A small image classifier, trained from scratch.
Model: 32-pixel images, norm batchnorm, activation silu, depths [3, 3, 3, 3], widths [40, 64, 120, 208].
Training: adam_atan2 at rate 0.0038, 13000 steps, batches of 256, held-out accuracy 100%.
Data: trained on abstract colour fields from 500 small random pattern networks, 101725 training examples, 32.7 epochs.
Rows from block 7, named by matrix and row number. Rows with one number belong to one channel. Each number is 128 + 24 x the weight over its row's rms, rounded and kept within 0 to 255. All counts start at 0. Numbers have three digits each. After the name is the row's rms in percent of the matrix's.
# convs0: expand pointwise conv (model.blocks.7.convs.0.weight, 720x120x1x1), inputs 60-119
# convs2: project pointwise conv (model.blocks.7.convs.2.weight, 120x720x1x1, transposed), outputs 60-119
convs0.26 102:109131109126126112121106119145098098136155141120156149175112136125124133122141140114049194129122117120101094122106123099124151150092127131136118066156116104135142124154119097090132
convs0.27 100:109102089113137176093132120158125165120126133192120126116112120087102133138096065173129117111120113136160146068108137126129155125207158123109164128143138129122134124115095137124116
convs0.28 105:113180117131142121155147054148158134142081174120123139111155127141141138128152133137164070124136134096134126142131138121141153108157148128113161143122189130119110083142142135142192
convs0.29 102:164117122144126144100131138115099138156128079137154124109125131069125153139088136143153143110122101142165137136137173119143107109143111128134134129165099134175104126117094155139117
convs0.30 098:156108123147129146106129156106110133118148120131144140153127133115151129166108098128139153137147178160087145088142108134129059118109149162161160130117121170140128129081091166143123
convs0.31 096:131133121105192133140135112121085149114152155122128124113164143146083130117156205125152104131123106132136129146133113159155099111175055085151121113121136141120123120155151133102136
convs0.32 105:134108140151121139118130152113147126108113130155094138106107128102118117127093123139147110125123111133135152122157126130131093125174131157156121181139104175143129137097086158195101
convs0.33 100:153120154148161137141121148110123113116133082130138129140117127122154117133124119130090154117128168137130163149159110105138105153065145111129116135151085117130115127156127140092092
convs0.34 101:087138136114120122137126116149129102110123151121111114164114132146159104113160080124114130149127164117092104115096091090088188163084156132115106103114135103107168136134129089109134
convs0.35 099:116150128107145137145139119133147152119118166138097130106144139155118121112136151123153073135138138101126148118139116144144118120167081114138133151097179129112126119148163122128127
convs0.36 107:187131147156126097165104156105135124156156105095164129127127155133132130090118146094117134167137131124126140151164143124140117140152118110140089129132089118128104167126123114132038
convs0.37 101:127144112102098128103113142178150105150140143166111110125151128069122144126110090118121124092121127153116113097086114152093166099165146107135127107139112081123151155118139092119120
convs0.38 098:125176121121088107134138112151183111143126159137129118145162136125163155114142117126143098141115187116106093120095144125102140129114152142115134135128149115148134138129193107134133
convs0.39 101:111111137105086129121130133156154138142103159146126095119134119123114134140118100138150128101134144145117100094096124106068204087149147161102154127108143103105132146083115112132135
convs0.40 105:084120099128111136124149097135123170103126162137123125129124108164097134123126111164146117138096113107146116089116158147144146136165139137082145141100186148094131123124133144142152
convs0.41 093:127147146124141103135147143115170159097122141130109133093139145158111155127143108113160098114118131115134131149135108183130105103131096144144124178105142150132121140146134147128135
convs0.42 102:116155109139099100145176106109111126136129176106112116126124150151134123098173139128158124169106137116113092118124140154153108150147116118128098125110159150112130116113134136189165
convs0.43 103:140126119100128137129119171128132141148130135132098129102145156112123096118125146088114138111192146129125161108135099125140093127158122103178114116115128089122132146108123098142090
convs0.44 104:125130171116110154127112121162107078119083149165092117142126105099119095124116123142090092110116125124093112144150083137096162103160106108124109118132117121146147094163135108109154
convs0.45 101:163180148130146110161116101152140087158093131112134132141113146098157122130140121117090134123151157116106129155154093095126119124170138109150127118170124127111106092166112113117146
convs0.46 101:099135105134105118141138119135121133120131160127130146146050140138113132107150109141032094129111120095122103098126118109137143164138202150116133124150145177085143118106091133154135
convs0.47 099:123141113117102150133127150133131153138131141140151126131129123143136134127102118143117107170126128111148145113121174143127136126107124134082161140103168150134135131099158127108132
convs0.48 101:097130129133136122124139106123098131100140158125137129183130136149147122124135142136120120163102143119113091127127147149124118168123091135132108104119133161150146114166181126117133
convs0.49 105:143138107124152137127116118131096137152150114131164126121097156118104150152117124127119149103146143152131129129128156099139145107134140095128148087145119083131087109132156117087100
convs0.50 104:113173123117118127127146032149134112133087162124107132152157117112165103110149163142145077127122159095115103117126123107127131164175122121134114119134152140150137080188147121151172
convs0.51 105:151166147148107113166121131134169089157112118111122147145145132129217105075126131109121112166135163057118156119156114114132113168102120132132100156138148131122141140134131106144119
convs0.52 100:098134149144148079141131088128135126090122161119125155162100127168124131114161137120105135121092119112089086149128111109129127177135096145150081123163115141112135129192152118129124
convs0.53 100:132155119143127092148117107138108093144142151114168145171082149128124141128143143121054175143111114126103085145127136102131131143112140117135126096179112146121121123131140115108130
convs0.54 102:125129136150083066137091149146158111143146156118152156149133134143115173134119138092082172117120122135080069127129123094112137095118128158152144125149108072103117151133092113113106
convs0.55 101:118160140119125124123154062139123129121072156128107122155142108122161109130147161143159101106122177104123102135130126119125098148170114142135113132128146149142129090188127137151181
convs0.56 099:111151108099150130121145123147106161144130149127154112140114148149114152133145125130130145086136169119137105112097152096124145124121124141125136090125147103115109130162154106093109
convs0.57 099:092134127130117134126124114148139111102131145149130140176134117152151121122129133147106088155108168109110107123124146117120145162117148124096133111118149132145144111156204112123124
convs0.58 103:159143156157140110154152137104161136140124143107192104128123166126148169128117113134129110145116154123128124165152170148111137122089139166124145168128116149143092138131129157127092
convs0.59 105:123119116054136158096084156175145133124134107166106140123145131092121099144128111120114113106183130137128154108086084132111122124142131104136153073135137123159159117123150059096120
convs0.60 102:110116112116124143128131154132124185109144147131144116120084134149101145134123086140145141128130138131140131111122140092120172112073156142094155131102136114103129147097102135099091
convs0.61 103:125115167142096102138108180133161113126135142132147128154095144130144148136115080113070165146125159141088107136132125107086171117070153161124133131133092102118126157120109115100078
convs0.62 097:121114116115087134140110171134142138129144162148146135130062133149109138128107102129067139149133123112112130100125128131120156119119168156105165131119149115101142148074123114120107
convs0.63 094:121146139128128137113135111145132130114120114152149123170134118131142146148120102158090120122106182133125099129117150133113122137112157130101140111149138128145119112150216124113133
convs0.64 095:112106154144134106121126109116146121082111148127112143165168112142143117142131199121110097104119167132096088158150110145116100144136130142166113137121105129162129114193193143141137
convs0.65 101:164136154160116116156116135107148099132103099097116164130144112120178105101116127107122109160138133089130161151185109136155056144117116136157105175133126142134130120133064146157137
convs0.66 100:108146121132124101136124121133126102109135155111123150173072146131154108115167116118042148155121143112108103134120105112125123187091164129147101102152115150125150124151115112132137
convs0.67 101:131121124123122109126094152131102105142170119109175144158141140137140144149130149100092197150144139148096104143110128138114126113090103138133139078124115103142130132135094103061127
convs0.68 105:113146070099125153120140098158137168126117171163095139100116125114109124106136121146157093088139142087154144067112114108146124133188170120119149131127191128120135112129101121148146
convs0.69 097:143143139106152157139117111156153122140135102161125138131124124127157107111079161140110102135131113081140181098151122122139118142154074107120152148137157142115139135125204115118102
convs0.70 104:107155126110153132149115102153157133132112143134106162117171122159135133105143142112132057128145129074131142124131099136140141116152104115123146138116204100114133115160177097120149
convs0.71 106:128120131108137128129091166150144110133133113127121145136145129114136100110126120099081135105167129112125146119122096079117144146128138122151107097128108112133149152133117076116076
convs0.72 097:150131099148121111115100141130163129132157120142115155096129126118101141100101155108153146104119104126138151121146139105157111116154144098144112148155095086118119164122128130153084
convs0.73 098:131146117125130146139142130121107149142135150135131118118147135138121133106117153137169094164121116104144148113136170154150107121158060128109133142101167175131130136110143138142127
convs0.74 097:131144121109141140129159140110094151122148147137134100123124157135119136140130140137139102151120134141133129136128151189137096121138095107126140118104146180142126116112190143111137
convs0.75 101:081132115105115118106127106172163128106148175178122133159158104139133148128128152138119116111096147120111076095085119118091151135127139146126144118150145106137162146159227098113126
convs0.76 105:109136102120154173115137093145120145129109125168093146120125106114144106126104127155140123123121101101172174097130145124160109139164097099117149135142167129119149113120160135138145
convs0.77 100:134121142146132117129114122114102124127133066112120147160122103143163087069135113114093140137120096090119146112146104085153106193146094131128048111128109167098171160120089120150110
convs0.78 102:141144139141127127119131092120085103130137129129148128176129143112160116132111157138136132165105144134117106139143156137129095157131070112137112104145111160174128104168158131115135
convs0.79 104:116139131116138104154124135124106124135142146078152125158122150166143128120176136102091147143140173125095105144112116137121137142069129133129108078103132099112130126165119103092141
convs0.80 099:099111113117180124122144125120114163129135144107123130149153137143172116162113163108159154115148127133124120122124128116126108145119074147191139122110134134114150150127155138145109
convs0.81 104:166127133121142139126093170148149123137117112144125142104156118107108115139069147117157168098166107135122163120154101084130111092156092107165135148132103114120113142117155113140070
convs0.82 098:174129118151120149121111115117075122147139092116158130127113118110109115141100140139156161166133089149132143127155154136147101104135120109105147121127119161139110103072109154143139
convs0.83 104:140123141159099084137086142149141100156125139117144158149117126118122144127131109083082185091138122134089102142136113060118151109121139145153114106160093061110121145126058107120102
convs0.84 103:129150124121134147128147087144115137129081153141111123129105113118133109132117121159150111111122142104145143117147131125146102129204121119116133140128158173109125099140118147158158
convs0.85 096:108133149128134135135121097153165116100102146169111137151147097129150118153124137141086106107127153129102111142134102120102151135120178122121152141141131131141139111146223121109139
convs0.86 096:121149134112126125115162122107109146109124120121125095143135137141156129140144108135154110131120180137132110145119145169127093142110107111125118118096135163149130109159185140106156
convs0.87 096:109119124127166137132110115127102109105126153125118147155158118129114106152142199129090130132137125145122119152137114145134133136138125103154126091138111119150128084187173124116152
convs0.88 098:134134115162154117124102121147120126136159135150172153154135117126103186136108131140122148136088084134130107140130167161129130094142127129104158122184118157135122143110180135109139
convs0.89 099:157096110159123136097108157098112127138165080138152144117151119094108152123087165139165142128110107152141138127145171139152089120136110120139122127150089113183108135118130151155093
convs0.90 098:140169138117124081153138111125145121136115171094113133104154160142117133122164183096156123127141125116113101168134097154141096108146095123173123143130142132125115109148114130131164
convs0.91 096:166124152162118128157095187134158110140130097129172122126112137134125137121104051122110127159145128132121161147161145128122154105116163131079149143119115151118102151087114116118072
convs0.92 098:141124138116141106118138133130131147113140153136142121133107151136122159120130136123150149109118154121103099125124097101105118131102135161152111140159104112132125161164150114112099
convs0.93 100:094107133109067157106130145137123119105109154138118108172107091111140085147105144175092137149112154135130103087110141109095143167131142153105132124108124124135150112145126125140145
convs0.94 103:173130150171123158139159121097116106138097110141122102112098127096150107138086132158140125123117145142153172138202158128149096115144140105121124185132108118131096113105118200149127
convs0.95 106:092125097118131141132165127115133194106133165136106113089141125158086139119140136150166098141111109121166139105113150175147134120150128129101145155087172141105128128123131155150146
convs0.96 099:103137113130132156106129134139114139104129143160124125136125110120131126134107095150180143150110127146138126118098150119104142123106127117107129117129123126147158136107155128123133
convs0.97 096:137129161137100134144117121114127089144126118128130119096135144125102142131114188126129066123110086153099121172157138147123180069125088089108140136114114118142105100115177140114133
convs0.98 101:133132139173072101157099136135129114137124178107184153152095132154116145154114109125122147197132132138087082142157162136126132091119140152104171124119141136123098092093105128122147
convs0.99 106:178128174120128107134116170113115124148135100097160102140143148124140127114138112095143155135153159139114122155130122127102111128109093133144089105111088121160117157149111098108088
convs0.100 103:158100137102110144110082166145138102135135092152128125118162126069135108165072125117125164146163117172115147130129108119099128105127114108141154120135104106169137133106131101088111
convs0.101 103:132101155215112109139123129092094103107116121102149141172100112135148114139128114135126155180099138146088099160179148113137106149120139144125095125132092154134117095136088162145146
convs0.102 098:137098105130118153100120142143127151130120129161133123092132119101086140155083119145212149084142131150140144103129144098124131086161169134122167145138120091135107128094082138141101
convs0.103 100:134146130151133123128130093121078103135139139117158124168110143122148126128117145131142135159107124134117103136148164137136115141139074113135112097140109167154124110141161135124136
convs0.104 101:125119143144151119156155129102130123142142146117150114171101162130198124156104149113074143137127140138105129138157133138114113159085116146176148137139113141101135154101152146123098
convs0.105 102:109103126149110132126135069131113150108122134136135151147075111138123133134113100169089107135097117105130104094152126121146121147192151157114143146142146169098119102126092164139150
convs0.106 099:121118138146086065122121142119148127105142161117128134124081169147103153138134096111107169142109109155091084135124130128113133106114099163149126141119103128103124146117075141141123
convs0.107 099:133151105132107127147115106140157125163132107115144138119128112139112137091105132143103121145103065089168150106116174125151162134159078105089131133132151125076122143115179119152125
convs0.108 103:144156134133133128127135084130118118135128140135142131165160132114180122120109171140148110158115163104121117124146146142125083159136074124140124128141138151172129107188158128121134
convs0.109 101:156108150146102115132144149110159124120107158136111116101112139102119123135111139129180139126131134144114128137158119141120109117140133150164121187137100142142113133099107156184102
convs0.110 103:145109179142112114127124148117165093106101121133094122129129122110149099129111160121154119128132128137098134154159093124108110133120119142166100167134085147145140139115125141167103
convs0.111 101:127109158149079110141124157119144125119129165139132125137077140131131138145115102123089153183115120141102100144139133162107147109096152166120146150132118138118140147063125132114134
convs0.112 095:132133131114080096110130157116145099137130140109124120125112159092143137137143130104065169134135123147118099146108118125110134127090153150158122125136094121144142137125021133120144
convs0.113 106:118109111106116143125148177091113173127171107120129093089155151146093141137135131129136106173136095163185144132094153192127136115121149119105145129073133119134133147061114142110133
convs0.114 105:117122131130104132115134100124148121106109114126110121098115094125091124117123134186128122136086063126184135140115145106130171130134118121086118174131114120119130127151107156148154
convs0.115 100:125133129125138119130131118120086116113123146110133130161056143120131096137150138128067166148131128131113108143132109106130115168110143131145113104146110173125138109140091129127141
convs0.116 104:118134145129101079137114164144171126139139157130142127138109147139122178145133096105082159108124151153085083131110116107087169092101146154138147128142106073098119156126119113101097
convs0.117 103:115176104102125149151119122164152138159120140150120138112139137138133133106138099122115087096154175088131158094112123098138155120147150103094154117120199068103114120134144089103122
convs0.118 097:132137121155138121124107117159131124142140140156165148159136114116117176146101125144104138136096105138127103136129164148124129093161123131106165121178120149137122133116167133108143
convs0.119 100:136136118118161158134168115107086176129133145127123100106120144133108122120112145153179117142116115122169155111143162182153113124176068098117134135100153142119114118135173157127137
convs0.120 104:112143092102127151120184100113107170128126141128108094090132139127099134133137121164168095131113117136176131124110164173148142116165121098095141134101165142122119105138146163129177
convs0.121 096:101126126094143118100146171127140136108140147143105109109176134136100151132148167129174126093110123145120104130087122142103140118104093119140108117122124108142144151155222113126118
convs0.122 099:123128141112103096118130156126129106139129142104131103132115167114133141146159110108068171126135131168103092160096115136097167118092145147139122102120096118128137140134056118100145
convs0.123 101:126123114160121108121133098104071116134157115106158135178126120138134135111148144133084149141076120135125091125126153136154109164148093123134079080140110148120137129142125144134154
convs0.124 105:135131141134082084140113132122118103142145162089168133171088155132142135139142147109067178178128146140075062153124130140110134131089128152141126096134108106132124119141083112106147
convs0.125 100:147148129164122095157126116125103102162144121092212131166101139142159140121133088123123159170116125115106105131144157121128149152083142138101130108140126158111117130110131118119126
convs0.126 098:122127137132046099115121158132175105125124152125136129144095129112141151145127090116068156128123146143094082128116120102088154118082197180128140140131097116128137143098070134123130
convs0.127 098:141120167142082118116123116136141096143076132135131115156099115076146123138104095141075141087118135136097100118146118066099153123180121168139108132152082147127128135123067138159116
convs2.26 091:102101121144107160126109136138155076160140139168111116122127118093141119122140101158060182168109141128135150125126108127104101172100139086119126102112153100138140129100114127126129
convs2.27 108:117119073128168155130099129130106127125172168123092156115119135138122125133095111125160145093108116126118140090126139115140120106099163095125140157119116118124160144138143125135126
convs2.28 098:136106115151136120119127134137135155155182113136176134133143103166128115136172127120109117101173152128151132113102095153105133118101122176098078104111149131110149143118095107082122
convs2.29 096:140126096136113111126123141132118134135106122141125119094133130108126110124102100119128115096130112130162157126144128163155097155124116101099132130146064137118115113127165136112182
convs2.30 131:124130131083129167071110155111093134101116165139136185152129131130104111163100135156126136118099099116120158115077140134127128134164155139121158159170143085125137107134135157145099
convs2.31 108:106161095137131112097135103096130115139163105119145114112120150124115117097090132131110134187115109125120152142087078132126124147126136141140178157143164149153148159134126139100137
convs2.32 094:143127104120144157142093149145136106157140123147099103119125108108135088130147111151081108128123112114164123097137095200128118141137187103123124087095125192124131128093124124150137
convs2.33 166:138153061150128171139107110141124123142112106123128123092113113128142131126172122176134130142155140159165132099148110135159139147116170114070112091145082139083127166090093102142146
convs2.34 125:113115168130110164098115134171139079129086119124137145138077109129109139152147131150133147156099141141118135095162166134145147146163116131116140127131109122119112138133116098169142
convs2.35 107:099151124135098126107199119113112126131076151110114133139112140107113128117102140173131116156105092148142120089102168163126127142131157127128137130127127126145109158152151148147191
convs2.36 103:113108134102142132084134110116106141087149143112103154151118115123121094104095136136143105104098102089159159111095094143100152135203157145154166141123167110129168085139142148120196
convs2.37 085:094120128107109118134170118148120152089139095145109111097068149109104075113132077129131111127104122162136094093134120114124175085125113090105132139077125124133130133091169136110120
convs2.38 097:087104140118118113120119171130135159136091125110144125082120112106113102137126155137128147150119136158169158119137107153153094108146078121134118133120076133112139144131130146099138
convs2.39 115:113153098140140116116108147119109091140155111111128129089110146131090104113114102120117139114124130125151151124105091114168138157107141092125144158117084104080133112111142153151107
convs2.40 124:099099078117118114127168101105117127170157149109116158148103113143101117138132142136116126142068095128117139098123110123148158151126175121140151149129130122120151118113156144157160
convs2.41 088:139140126126138107137106118170129127108136089144102116129135149085147173120124121140091162133142161128133136108126161117123137141089117126116137105154145112177101140165092091082133
convs2.42 074:121107123142166132084155147145127114104131097086082115115123161152130178118117104114138095190159119137140150122135171171126162135103131138146143126155086165108082101122122110167124
convs2.43 066:130152093134163131115121155109125100128148136104119120160232177151111121118141116152122120147136115117147138118117100158120116145072131054116127144124135088139133143166135118116133
convs2.44 073:117109111110134119107133126113117148118148092109153121117147092088135110149101165149108149104119125106161110160142063083128137121166148147104126117125134128176115110161151149124142
convs2.45 088:133100133094133143151134184124115074125118128125125167178133110132156135137113172131119154143111111131094136124151135088135108114124085143133140179091117125138104108114094148157084
convs2.46 121:144111113164122122140101079138147147160124122111154116152115125144137154151163096149132141163150169155123099128121115140155138172148117106094100131137111091115118181168147104136178
convs2.47 094:100169142112127093097175149117132110150099141129111137143128195105077120142120145108129125114125161121076139126109151149135115092123162126176110140144157103167113167140159148111108
convs2.48 096:146086117117102131135097133130167108122126124124116088146114107120145179140128139144135145149161137106112100112098108106123123193117096109114100164111105181129111153114072109152129
convs2.49 102:142100139124187146118115144117146111123152127152135118120131101118164119135107098137108146134148110092169168152144166148132076164109125081145130104120129155161118116154141070119128
convs2.50 083:147160121171139122142116152164130071170158111140161098156147094115104140126134117124137139108173144145138109113068129082120152126089079123105080147128126153108096140125144084150091
convs2.51 093:114102139155139110107076102175155094143115137120124104125079162119126128144136148137146106158152129155120130141181141175170138141197119098142098132101101172122065111126135106173180
convs2.52 085:098127103155131195132154129113140155126135137121151105095118118169103146167120136158167122145137109152142161141083114126134154100118147143087140115135117133112139093092163150147116
convs2.53 097:076139153114105092109113174142129043145114135152115130152143132095121129162121079137099161151102162140107113116084105137109148145098128091108119133138137111130146151122113115096155
convs2.54 088:118120106114135151131147132128134103101135127163076133111142074128131117120131047168172114150151111103125158093096108114108135157108132103135143112140125173127106105113131145160149
convs2.55 086:133117132142126134173113114137174106135121097163108080106109099099113153146120084138167137111145174139150130125103140118108140145120089132092102113118109176116118169130156135142151
convs2.56 088:117112140163167137109128134119141080136137140164100120084135109092163116129116071109118139162150118132176199143129151144134081134103110084142110124124129152153109139095107108145161
convs2.57 118:170094103145115152131114110169136121129134106153153110163137064142146165136150109167132156139154125121106105113094113072114156173104103117077100148122121131104116176151073107109140
convs2.58 065:116142102129164123116123108147119135115125125118091132128172142100133118100140139144095096098138128128154128128131084121119125175159133122142138117125105103151129102195129114137130
convs2.59 079:134123114130141125155086122160146123126127103138135098112169122105156143113168138131080165116154150143148103156128146126142150125131135097119115108151102055156108115145130116059143
convs2.60 139:133122158117132129134130139090117162116162116105100132130163118160150102106142152154138128152139133127146131155146081140118087100125101170114119120120141142124120101102138126114086
convs2.61 103:145128094112099131120164089111119146119140147133147140124162118120144131127130142157123138160117150105141132155127096119111135140091133075164159179138142109186135120163118145118183
convs2.62 100:114132185133158122122095156094141095138119103091128119121144152120135111157097133140117135121125111147148133153149124178123101128125150173139103086121134148135102143158127137158138
convs2.63 095:120135164130129126121101108124148091136109085104157124112137132136120142178123118122171188117154137134081121161080110098108138104105103113090102121117149074103115161151136096085148
convs2.64 104:121140147109125116130137116102078186132143125077127146117166137173119123141110139143126104161141141110142143145149091148122111092121140144102150144165119108147147075107156103119122
convs2.65 096:157097127113132125074112165173154105099096117172136113137132122117158152092133081110162143138146085141106143120173178176141096122118120094136121132137097127158111134138122106096150
convs2.66 092:133117120165100142134089133138141105137137135148117105125125118125147153130130115179109138143126137118151113130102122154130133173101122067108119112113124117101176165149120127149174
convs2.67 099:135138168125132133123143148108137154092114099130131133118159106133136130152121132120172127139139150140132111134147158153127097103125126158142111105131138152147121110107111129145118
convs2.68 100:100142145144106105118157139121134110167137176078084139171132122166126134124126173127131138149101092159072123119082114128157116148121105107170172135138130100110177101135163129125113
convs2.69 100:155091139153113118141116116115129104170122117042146151129085180154114160172136108124112158147141124169120104143122127170156145145105142143132106112128096113117107157165124077133157
convs2.70 098:092114154134112130103137185121133119089084119135076120144114127165136119110118151146106133170109148149097140113111129205131129126150133128113158134136108123091106107124155170118133
convs2.71 124:120126125115136106139155159119126104130128142119149137166181123129115138134098142093149137148135136116115114124089150095131147144110096132155159163128157111196141145179141156136104
convs2.72 086:095129144082116115123166099143110129085120137113085134103068120110126077093102115160132155129106100126157121098156100118159115121156124178146167116168187108154138085147108131117176
convs2.73 096:080147148144129111065201121144115126123085158101118146138101168097121118136143174122136136151132110118121138122129167175110126111149132092171124122140142132171111170133171154106156
convs2.74 091:137120134151157131149069083147141155141132125110124096138062140148146135146159157158165120118160150098159123139120122108144120178127082099107105134095087159100128148147157108128099
convs2.75 104:163118122158114125119124136147151114143143110138145088115153108140168123115149105100114167114156132126080111144140147077128152114123150184116124103108099118120114121115067107119101
convs2.76 116:131141122130140150142129077111112126109163139143084138137118109110148082106098129151121115097076110114147160106114086122121123145171121107147150140106169119139147099169141136111208
convs2.77 106:160150085144138119123139109166166135108153141136043126122121146142121125066150140100119111153124108129128143092149149105154115171097107124148148122072135127131112135151162136143106
convs2.78 093:123122140120141132128105129110143091172113114121127108142136101128126164147114138161170148135136143124134097125106134102141131165103081097107115145126109185104102163125137096159135
convs2.79 089:139167156133133098112113164115149107115145097086118115147144175136133105181114108086125137164162152173079114147148146137124149096122142157165113114155133115133103101130128128119108
convs2.80 109:146128121180086163106133144128112106148126135164127093122108117096114112104134077152094149131135182096137139077112119123152103139099162126092134115128145113138119130103080099134114
convs2.81 109:147122125144111145132094084132151158178121129147147097112083099114142130112150118186201140103162153116157135128133097129135121126160134160091120115162110154097130134095102096165152
convs2.82 096:124142120114156127096133102137139158103128171115124130166136146137135144150110072107141115096073118167132103110118143110103157172098117156164147139102172129146149147179147136120139
convs2.83 099:088162132133141159109141142144105119126116140154112149106124145110087104149102102172143136119101123151126171110097134149132126096103166092129168127130127134116162115119182136136155
convs2.84 102:128131082083129130119149100114111090093121149119096135107114136131140149098117108109125162153143091123122169085132139111119172144109140101142159150124139110115145117086127135129146
convs2.85 112:161115155139101135146140125161151092132103134138142109191159082123126147159141136127105158137145161131082085136118175071095168102142107158126139164089153100131114148139089130091138
convs2.86 102:118147164133134112150109105113137162150113113101162102107100141129117139129144135130181103087111144153157131151078091109133151124115103131102120095094098119082149125158145136131135
convs2.87 104:147136112118146138151114106099131162121153154097096151097107118195135119118104133137099098128136114124157116107110082141144113128146154163110147109126110144075151098096116105165114
convs2.88 088:129098126120173146140139121108106102117119115120108141116169086191087117099105123107120090116116135127123147125113154099112125127111159130112136125102103117098165124165154093170099
convs2.89 070:112146084107123115112153164167138112143158115103129135157137126123127104111150183124071157128096119102101141117135156096151124133098131136118146123114123149132092071133169152138118
convs2.90 092:117171091131099062092122084144105118137118133105149121129084153144117107085125109115116123135125131142097107139124127091115138146132156129123143156148145118094100134126130146117132
convs2.91 102:125068124120130119112095192141119173150147112102155112122154137138061138147122148117125125164136123131122122157115160175131160102083142164125091126135113150144131125076135128091093
convs2.92 095:147129086115127098125156118134120204094164155116134120149121136158151141136126102123143115100123107125140109086145163146136139181116137125144137154114130122130113165185154148083158
convs2.93 092:116216113117113115144132100093117090120176109119105152103151163129082116122093117127137125135113086110095126147130123146153148134125127109126143131158149132141128112126087135154126
convs2.94 089:132061106145130098139141124155111110124121100114136112130130141151138152142125140108076191175144121142106089094149156137154170136134138136117092140147101035115112109124129134129102
convs2.95 113:077139134124120116141163112143117108151124176142121147164103121099096133147097140143123133110066114136099128100079169114134126136136141089168156163152135110123128140145155134149161
convs2.96 107:119182122102146113125156138143105053140114150131145161102125146099098141165099101084129165122118144134121142135120160126137159111147123133156158144155118125129111137132117147170138
convs2.97 087:129100122131159108132127095137136141155107101122134103095138118107176082140175061102182100115122151120164138113121087108187144086129156151107121112109131135129161126093113123140147
convs2.98 086:135147148117149162117127073120133140136151115103130128114148133144099113120123194122121123101100131146138127118102130141119103125125098133130128106135115095159142119175199107075117
convs2.99 089:159132146167114116161106143157145104159117088129162104109119148127121152144147136107105173141158143150145112180153152130168123111061085122115087106155081114133085157138126095115114
convs2.100 097:148145128145136119124066149122136100150126121148125114113182125151143133110129112152145133133148159107130110135115118128162148122098133119095090130146102101074139140130119096124115
convs2.101 062:144112155143148147129139076129114066123126121056135141143042160184093128156133112122124173154146142142076133137115133143142160139122123178111128141124130125123123136167153121141121
convs2.102 090:124105093126135073102121148143123136108160109127141135150183102155085105131128104075072077150110101120187098138154146189139129142125169119132120140111116100127124127139156152103163
convs2.103 096:144135116132127137134089128089148112172120117120137115128131128122150168144118147174158122136149138119136112145139126126148124164104102097104109156130114179123093151127128097160157
convs2.104 086:141136123147127174148106151165154125121119101157119106068104102119145130148136131142143191066132157142126147121124136123121097061096138142115166122127097098145101139126114115098125
convs2.105 120:124148175138138144134129117167126146133110083131170115102147129104156113126153107128122143133161161135138155147124163138119127142154077159138107072118116166150095109132082098116121
convs2.106 125:180101144113106123147129152164112095133117117150164124161138137078111142132138102127117156147131100130084094170154185113104131111112118132130121132139119153191098145159110137083151
convs2.107 097:100149096125139116125146102109122120129168113113078150120138103157130123107122135125091143154130116137130126090104086107123137118113091117091137158121110132064186120076165126122106
convs2.108 093:137143148122128132127115117140145074157126113142136107153137069125105165150121112147164150103156156136126106122091133056126153147099056112109097149125114158106117160148108101160126
convs2.109 086:112150131132115111141131141100119146125137143131113154123127179171097143145148132130113088147093117165094152126136125154143129086116145146103110130145137065130164146153162115084123
convs2.110 084:134143122131091125165129134121153112142132156158154135141099140134083146105139129138122144133105117134093095099121169130112179100101160117138175145122118074108133138146118153097166
convs2.111 083:150134122107106143176109129130136122099117122151120154116126126130120145143111116156153122180165159133115135120157116141124124144134144116139133135120130116158126164121119123164160
convs2.112 098:137126133123150112170167116132124113126130124111143138184128123135125141120138110119119135200156113127115084162142166153134150117119109114111112152149141124158095151120092140098146
convs2.113 140:141133183123095096144122102104124116162115145099178146161107119165140161134142136118121133132130160124058111130113148087109136172127109175145129115153118117126150136186102137155130
convs2.114 068:125086126132105111115132165139133154125129120155114105139096118101115126113130116087191062115102146142130129100117128178151159152183135144146118141135127238149119159110133135137138
convs2.115 095:122119133167127152140089134145142142154114152156122093106152144117142146124119116175154121131103145133151117126128123176145123155115114067105118134148113116127127198178140109123153
convs2.116 103:116143136138139119141113091132112110102150140101101147135110127163168112139125096148095141166159110137137145111155106143134131159130127089128123137126131147095146131117160113155156
convs2.117 080:178151134125132125147117129141115115172110159133105101147085158124151133129147106140151086111122168157128079108081128138118132119102121103107148136094134114139135121141161119071116
convs2.118 093:124122099136156099109101101127121103134111117117128141132119118161096120104117134111111115120104137120124148102113137119116150167116136106133145163106102069102140131204155097125129
convs2.119 103:140131183101141126146106136132145114134109110118139095127109129160139152123154130120142108125148156111137152143141138105132134144139091167126066108111131165112107108098124128170062
convs2.120 116:159136143125155155146083136135125138121133109120132091100147132155156125109154108124146097131166156123163145147173113156148125127137120168091094084113087165135101111120135109124083
convs2.121 127:101156160121132120091128098078120124167133122057125139104103162138109123131109074103093120149114157136136148149121101096134157110130160140137137125137123121124147135117097132117113
convs2.122 093:135159148124114110139132162114118088159139129130145138164150129149130121135117084159119146184145146165089118108099119142145161133097134141117132140159140105125114148129112100151114
convs2.123 121:137115127108133134078171085142102132082149129126099156141112146116090099096135104119137163144105130084136177109122125125086143141108126139162178126106164140170141082132125153122144
convs2.124 096:172144117132138093134149138096136137142164084092131113133115147167116118146105113072103116130122156175129108162143139135154129146103136140154114123132117090135078129177147103093106
convs2.125 078:147119119115131130115139181143136152077123126167130140111163095113124121127102130097112105101095098106149160111115123124129115140093126128162154146117099184150111115102100153128105
convs2.126 095:136130079164101139149120115128134131143115127161119130092137125085133133153137132166152135147138157138168128107159099143153129119121121110113123096138113141161116158140132098145182
convs2.127 100:125113134066127125079126169077108092102113183089119179125109129140115100097113099124119154139063130106136115134122120095136141120117168123127139151106124139115159119108067138175087